A small image flow-matching model, trained from scratch.
Data: trained on simulated stained blood smears, 195000 training examples, 7.2 epochs.
Rows from block 6 of a small image flow-matching model, named by matrix and row number. Rows with one number belong to one channel. Each number is 128 + 24 x the weight over its row's rms, rounded and kept within 0 to 255. All counts start at 0. Numbers have three digits each.
After each channel's rows are labels from the 100 images, of 14976 (inputs lightly noised), where the channel reaches its highest value: "colour at peak" is the nearest of a few named colours to the mean colour under the peak. Only what is clearly more common there than usual is listed. The data: simulated stained blood smears. In brackets: how many of the 100, against the usual share in percent.
# convs0: first 3x3 conv (model.mid.2.convs.0.weight, 128x128x3x3, each kernel summed), inputs 0-63
# convs1: second 3x3 conv (model.mid.2.convs.1.weight, 128x128x3x3, transposed, each kernel summed), outputs 0-63

convs0.42:118127138121164078081148156157153106148111117088114144131084149091098146128181164149126133116118121157138118149157127104129145108128107130176135163133113103074153130115091109080121118170139145
convs1.42:132139104151102106089120125106134106119141157121099122134162134130157144135092109125099155115089150125147124168105123149134169135091121106089108130129185114149172156088127120148137131096167158
colour at peak: grey (46 vs 9)

convs0.64:146146163127166118170158124134094119154138068127119186113144128119109082151123140100127137110182143160135141116097118221143162132153116112119153135164129139097137102109126096121117136106107115
convs1.64:088092092087093099117132088138137138099109161076115112154114119136125169146138140185114110157133098117127093148156114101124115148123145130151115161094172074139143160126149154116116158190145108
colour at peak: white (32 vs 13.7)

convs0.98:131153154138116057116101128112140129133101140121107130140088152131144137148171167122147161126072102123150129154112146164131181133125133138144102139121155131114165105105169122087088123118166126
convs1.98:135110129138137125165143109132124096129150135086084122137082134115137167129160175130127123120126082142121130150106119126121104168134133141142126144125100146139131154101157127118164112126134071
colour at peak: grey (34 vs 9)

convs0.102:123116117141125143160138124108110127192149175101146135130119160138096121142170089101131123108096138166133189091157098135106121150129147123104158117181152077121120118144098095096107108154109114
convs1.102:138137133154112119068110072156103132101132136097089128136115121104166150135120179148092124135105113122147122201095142134088158144123112108171152149131129099135134131147111130167165150117133151
colour at peak: grey (69 vs 9)

convs0.43:133139085120206096091122155162171113129178115121136152139097128066099134117150146143103115123135106164117131123158112116086125111110093081147148145145107161089116142154141103103174106132096141
convs1.43:106108168173123178170124111100107116121145153154114113117168146119143107103095126107091107114106139175126101094108158140127155118126141119092123135138138133174100121139119156139136099098125123
colour at peak: grey (62 vs 9)

convs0.93:125150164137131098123087091144123133116131118080097141132138114115128106125125138158166144179146144103110138156111119135107141117101146156136066131072150089137141143120134104106098125116169126
convs1.93:124132113110133163158122127136142140132149093181123111109169142138144163106146120111076082112098104116120139084147140112134121124133123105108150079182101110100115127153134086108155092149046099
colour at peak: grey (36 vs 9)

convs0.116:085095117145118135133129110116150156095108116181176091141150145115146123136132130097140134089098198170120100147113142130156131152150153100120111154120128167156118109125084077159101109122141097
convs1.116:113087151083124121119106106128102087163071093111094137146084129115103163156127124167161107125123104116126131090131133116082113112093129143146137131118137138077110125149159115103128142132103147
colour at peak: grey (62 vs 9)

convs0.50:117131163123128196169159129116078127104134109151127093121150138144132112123115103104149136119122146150135100122109121149129171182119140137100085167130138145162142167087087145123096155133168099
convs1.50:180161089117105106103096134146152142145105144106148146154077130162120110153152140162155153124130117108139162196148105098104131096124151138168138123120118106124159131101168159120158117131151143
colour at peak: grey (31 vs 9)